From a checkpoint of a small audio-text matching model: fusion encoder layers 12, fusion encoder norm layernorm.
Rows from block 3 of the audio encoder of a small audio-text matching model, named by matrix and row number. Rows with one number belong to one neuron. Each number is 500 + 25 x the weight over its row's rms, rounded and kept within 0 to 999. All counts start at 0. Numbers have three digits each. After the name is the row's rms in percent of the matrix's.
After each neuron's rows are labels from the 100 clips, of 14976, where the neuron reaches its highest value: "peak in band" is the frequency band that holds the peak. Only what is clearly more common there than usual is listed. The data: struck, bounced, scraped and rolled objects made by modal synthesis. In brackets: how many of the 100.
# fc1: MLP up (encoder.blocks.3.mlp.fc1.weight, 768x192), inputs 96-191
# fc2: MLP down (encoder.blocks.3.mlp.fc2.weight, 192x768, transposed), outputs 96-191

fc1.546 091:465486522491500514463482493500518494519516532514494517436493504506558507473534502501477471508450487536524497485530519525463493475535533519486503492501469572548504483473524539503489496493463455513484483473510456492466516505526500508544563518525482514513472532517522509527503537495508517530
fc2.546 082:507467505494515528486468504513458505460475485505462456542517484460471491523489496498537534519554507500488495479470497495547500507471493445530505479465526463446510542546443474485532497528531542496501473503509529485516477497498466487466490476455505495477521467484445488474496475496475502467
peak in band: 500 to 1000 Hz (31)

fc1.270 095:504529543498438521510474486533460498494462472511476487499484488480525520534469471507490489485521492516493495569492492500477479502475472541496514453499486475473511557528496544490490505557529488506482475507506534496496495484533482510487471484441524474491545484509500500481496537516466509475
fc2.270 075:460522481512497488500495493483497494532522524476482523501533489496492490470502534502509509510446489504516538460518477514547530481572528512507486550513517512527479481497528483434513502452514491504521481492523456513507496559485534497532535553506468530539475490514510527486520504504522472492
peak in band: 500 to 1000 Hz (42)

fc1.486 089:493522508464492509472471533489511481524535536544467477559475479517504541504489485494536467483500488498518520477522455484482470474505518579506500502515479505503512548513495522502470503523487487499497479523522468480497478499532492519582505507490471507498517512503442508503493500496481520504
fc2.486 067:491501508536474483501558420500499516470466512472501535511531508491519496523504526481474509505481507528482479515493527511539538507514492475528481540494533489530517493485476474473565463469522499511480504457483532504547532498502532468486477472521544497519491491475548547538515537514511466482
peak in band: 500 to 1000 Hz (36)

fc1.669 094:482507481476519490508518520472501481507517449498454500474486472476519523481520501501519489539504505496501477506469522500511510478513474451517520490504532473505527502491503459531491498481508497486478518499510481497500498472484498474534571497497498452495513497493491483474514532514510525517
fc2.669 082:510496520522495463497503466533506503502535528450533479514510511524491485525487491504486527481502475455506546513511489531513469582482530516462509481453496525481527526472478558502515490525496494539510513491507544500525544528483485493481447478506511543504464535503478479550472476466520501485
peak in band: 4000 to 8000 Hz (74)

fc1.562 096:540533504478484510532488498524491504490480429471493491537470474517491482489542446510478527521515514503523503495522470502496490504515536502512495504501505500470479493525459551465530505518507444530530556502478488520494504484526517504439517498472493530512504441500500512498508468471533476488
fc2.562 087:509510535476503517494519516510518493500463563515517477501507489477461501498483553512512470474488533477493550498461484505513490512522453494480498498543452519541495505490540465526469501453497512476472469492485509496515477505506503530559480463504488474496482547483466503524468550485503513488
peak in band: 0 to 250 Hz (42)

fc1.225 105:445466522478511488519515523467541517510494480482479508498484495485490505488577510505508508513492504522465521510485480505533514522541524474503443487482493467424468535465474487501467524496509484509493501492497522463510506473474497523551517522490494507525495500513504480522505484520545559488
fc2.225 088:501538482522521540511498476525510506435492502487540472520536513479501502499465490495479521467470511464544476529541500510483481523473496509481531482530559503540489500522559507506516462496509521500516483472482481525487526515474510469466484482482466482498517502485476532471510507493464463486
peak in band: 250 to 500 Hz (32)

fc1.265 094:499489533486519519474516511529539531518512518488520516476474508496537512458469482511492485524534493493479522508512493479490478505526569481509502473506475509464483544473479466506502531491564511493498514492538479460496481485501563519443530497495481539523502515509525494504499480487522511497
fc2.265 088:515483502497505489523469472475462456489488506515503457536535467498508501547508509510506479488480542483517508477524512501506495499483468515506517507515534491547476464526522508494502485520450498547531489546516550508501481501480448470491462545480475503478492485533479536485500517524484490470
peak in band: 250 to 500 Hz (37)

fc1.716 084:528493517486485499469499500439516503510459582497493519445518482491485482510457502453487499546506497517485488488480481511504536485507547524483497496507532507492511547518496532486556490519483471520507507532517490448505497518480483497496508517489492509497506491541468489512492539497494538493
fc2.716 092:503534522517528541518559472509491465470533456523498468552489522517519503498523451547526498531487494443498495514487501484519502520494480492528484491542499498471501482481513503538493486456525539506500468475511496515451488478490511481485495521484503498488501486463474509492553461494510455490
peak in band: 250 to 500 Hz (53)

fc1.570 089:509467507501489495484527486544489496530529526467534473614500480489466502520529504517500496500549489492498498540478493529512558485481513483497519505508496499447450510457502474488497510498509501477512498449476469525502507504546515487472470504518486514512498466490493512510483455513486529489
fc2.570 073:488487474501486522529494568508535514440487506500490540455519513496477519491478489483492526479472522497471515491492506493482469468522504488552438471516508515560523480512470536482503493461470499539491473527516519497497489486470498518519490530495498488451506523502493507496552502509513494481
peak in band: 250 to 500 Hz (65)

fc1.12 087:551488515508516497501498476490508524514470503517514507479506520519510487504453513463511471547472489480475510450526534504463567496498514463478535493494502501535490525524522537540495477459501494519501471466537467435494499500506518468473513498534481483508504478525485489494508539478497481508
fc2.12 107:530542487522473500474520526499496510512532520512467484541501522476485491525487515493475552519481497473472506498434512502523503509530454507540461451493496491513489465483491522491479503477495452485493546484508517528488492459494493512484499542511551535494521471462501479513528456503531502488
peak in band: 250 to 500 Hz (56)

fc1.320 092:478425484490513506454516503508530484517473524498491501550486529517559489477483508495488471509528505487493495499519471466476505468502478503476500515486498467509514482492491490488485492521503499465509551522474527477522504520524511515553463534483524480492534500494508519491513439517483498497
fc2.320 084:493557461505466516531502492497483534489519499509517483479530511455434522527524512487505543489472509542512498531482541571519485515470517481544460519522509525485507476511497492515503468462456478506504455478492461497474551496501525467479477471524471508532466471527510515497492514496516476498
peak in band: 500 to 1000 Hz (33)

fc1.215 093:501508518473480526474524478485523539507520464515472490532521470506515523477561472485499528522496496503501558543474458527513502514519509463484500501496480499541508444451491491500476488452475480525502500502511452438475494479488504512589477524489483560512492500479488532480474452505465522481
fc2.215 134:486476481498518461497454500534576495509489505490523514484453484440497499481484503518525486451519475477551479521498529523489498492464482470545461476499502550492512550529478487518492497539500506507477527464474514544503522485487527508475498477468495464464494496533502468506506540486542488480
peak in band: 0 to 250 Hz (39)

fc1.759 086:543493514477508491478514468488540491512519510531462455554478497491470517515401497501471522498586504436508525449508514490512505473484532502515548520487510532476494492494510510502456505504507533514513526488524472519480499506502496481467459512517475470503515503485477515470452561512477496482
fc2.759 080:514523542508507513465509495524482511479533511455490541468527530487506506525539476500514491524435484496526516502509497525524495511539481477516445460501474483511506518480489495527525492526475464493466509529517561488513502488496499492515536485512511521467506522537523477510512483506521505494
peak in band: 4000 to 8000 Hz (54)

fc1.410 094:498532512492477506526519497530486531459449503509536497473500518472504494477523488519514495475490548543502545535509483497499513553529516501504491490463511502527514529530498501480507541492468491537495498522463518475496476507495513529515497504499499524510508466472540518499509489525555411466
fc2.410 079:487489505503496506509501581482511464584526513494505505517532462547487501489503534495475520507493472510504486497486521488503476452489478519486480522539512515482472502503532494498505477491501511456503492512486494529520544520495492478508478509474483480489527487547460512494506519454445547523
peak in band: 0 to 250 Hz (62)

fc1.17 081:532481493542502474524510524617515526518460519511514514493489476487507493502464508481487483483508478452523496509528483486507525480500481499507549504471487522415510518493469457511464516500481549522481509551489483540543520478506485503502502499483487515508535542485478477524503564510473517501
fc2.17 074:491528481482455519508442451439513477481516481482511526502480502490474528529513487511545504475482510560503531480494506500456485513530499511515488478565510462539488498490540502485537496539521471498469527522545499465474434481500539532495488542532492506468537519484554516465499456513520497532
peak in band: 500 to 1000 Hz (47); 250 to 500 Hz (46)

fc1.721 093:503471484489532509482500487510488521495534501469517504514505466481515530490543477507507510537461498482482484539519513478496502498468590433514527496504492507489502465471495445505497467448511464483483504472479497513479527483505489484498519508498489503501490503492492507472515440482512559491
fc2.721 075:510482491496502506510537544494512503521462517490495518509472491541445484509477529556506489482527483483450527507475514492489495530496468500492501511485497516522529529488480534522510502558506523525551524508464484485488510508454512504477482472501507487486511548512491502546498513555515479481
peak in band: 500 to 1000 Hz (31)

fc1.491 112:472529558454484503496489505471502531500461498513507485519492490513514537510544509477553481439497510515526577478486493506539526508516524530516456516534488524458458513536521514502505519505473524528479452539510490438437486507515460519514491484528514510492534520485508506482532536514498461506
fc2.491 099:534495500503482508519495529528480490488485525484546508502522450475494479498467479491435508506522513506519464525541520513496485504479458525458517461502541487563495547493498483504529505509514511495466558474509559559532525511497524517515543494455497492521511483507479524498471531464485521516
peak in band: 0 to 250 Hz (31)

fc1.16 086:463477499484506514528506505478474522489468464457498458433510506488500488516508485494508512479486526542523527462517515488503530520527478448493496481504513521551469505511486528468539503473471451476506546447476475511504497487515520487460525487501514511494473463502526515527483479510514497487
fc2.16 069:513557531477487488505448502552534522512493517522478544530498491501474552494495512510509464508507499463478467494481490516471473489482488531493481490528537479476525475492487476523469488465500519472510504502522502502476486502525469505520466543490519477516492519503455478469514520513494521533
peak in band: 0 to 250 Hz (31)

fc1.355 102:463495463537482496482492506495538487493475466515522529425506506514535482492508515521505502498410489530510505522546550482505508516485456513494482489474497503518549484521512443474469463466522508500528496519481548516462505482477498538554513520513483502495518487515507497480506536528552514456
fc2.355 074:519492513476508512504502503489443495494485516496499495529506464463477521497507480484473497509533530490502503485501440532487488486534504498483519497544513477462482552513498529530533529526500502497494452485496446491533525539525521464470524470450531505542446508495550496510523474463450507558
peak in band: 250 to 500 Hz (35)

fc1.288 137:523529523521497518481474507476482482499473509523509494530510546518485477523510500482479491521466522539509498546487507526502506502530472566476472500487505464465472501494530519478485493532489488500532482491503520461479485512472504540507489516516484487499493511506513512503472524475515486521
fc2.288 121:484476473501482463501534483514533526500484450475498500479517492490540490479520525489539503473526473494528507497506493488490504477487524467503456489485534508511513489498496481518506491484504508500450512535518481545514554527533485486535511475500533498506504491538467480470538504493505507506
peak in band: 0 to 250 Hz (34); 250 to 500 Hz (31)

fc1.494 083:485555495521460527504462505518542468507504488494547518481483491496511546507428488520490513525470515497518495545524493471524489505500405518545514484509497501484495529502526491515484486483529477507496511477484510433499474489492516536484525486515498552498529493478498499532516457503507548497
fc2.494 101:521459491486513504548536498449535519513507477516473492520503477505522527469521515477491494477496528481522543472503560522481537504509473464500479539507473490461538538508538516532493483484470473498507511501528523523500529483511489519497510522482440470454564452494522472499486492521491485524
peak in band: 4000 to 8000 Hz (67)

fc1.674 089:476415500493498495501501516557492547536450487465567505466469493500504486489425496540503502511528493520494498531507501490515463467476537467507517485503518513488508542536486481516492508518553520465489476542559484494520502483512523528477564489510483489495519518514509502480487492499503494509
fc2.674 094:515592498529508466504580496471482492507531487556464444515489472523490497487530531494525524516511531497530485469483524510504502523531508509513468525459533528508488468492541498463510482508476482532513489532495528522507487546515491477478476513501509501512506528497478487502496503538503517508
peak in band: 500 to 1000 Hz (34)

fc1.123 085:548464481461543495508552491471528470472476530459458491500517486526510491482531506455487503540489507495493484458482519529506485469526528470499504534511468509534527507481492492489529505481417431525519522513499534514530494499491515498519467501487489531502439527477535511518486474542506503516
fc2.123 081:477506496494509476505474484528433538468498496463507481505510525498478517474520477508535486498512481502496472541534520516491471533488458490478487448497531471453510488488463500505495511502509543454470512485483464496463511501477470484498515486527508471480549504481456488501474512487489481469
peak in band: 4000 to 8000 Hz (61)

fc1.686 120:461491491514518480527498527482543472509471504525437505517504482488531552484516517515484479474508478540509532510481479513455479463499526499494481479528474528460547509483551471506505483476499497542476459498493497554484513518506539511506515507466497534509514493513496476511493462482457472500
fc2.686 158:471486494450456497504489485532424555503485530470493509509474509524474492511473475481522496527480474516512495501506508516498541484481465478527544508526482510513479520518513547506516475516518521484472492487512501475538527519521466519496522506551513516496536531518509532488491543493514516496
peak in band: 250 to 500 Hz (41)

fc1.508 089:491502471489496485476537508519488506516479522485511486496505511491469465494563522495532513513493489545477533544463450489524573505484493498537507489494508528538479536551508483487571507489470548516471503506474554463535469502505516497491487503486511534502542486502508483529518489523481487518
fc2.508 090:513484491503506514528484493492528508543513490544513514519481506476509531484468534446526514495519517467491475477541502484453454539511501533451496490555485482451523492482508504502485483471460511465509518497502483521487507542496487505516481522481476459498487474499549489508497535499488521485
peak in band: 4000 to 8000 Hz (57)

fc1.403 106:444519496482491520514478492484463469517428525531499495465490458504571523476563496490514462504463486539502504505522499500464505507522464532491492514514508518490540493549519479510502455470451510528489470523506509438493519486542471475547541467487505521502500507499486489501525539499502511503
fc2.403 080:518503505503473466516517502490512511471525469446491502550514490481444479530461473487493535504557478468502462498552524512533507468481517524539480468488481441502490544473507537486515556531513508491495494486518499540498499515481524528470459499504505498476488481488514561484508458456492489555
peak in band: 500 to 1000 Hz (36)

fc1.304 110:499467516482493482487487486530473465491529486492506476506536504516446476520473518491527500523500487517495514522507479523483438480503518465471457528498504469519528457494500503499508509451484481504480482468504507466497521514471501493497458505522491544500483501500466492478528466496452543512
fc2.304 085:506514499504576509498491576499555518485466503462491556468476482465539513446561508509516498479530504471468509485466526503514523507461519480553509478496496504464481483492518483504502466532499499483509521487470469511503471476500480519520508508509496500529498526504508462511478535463544504512
peak in band: 0 to 250 Hz (46)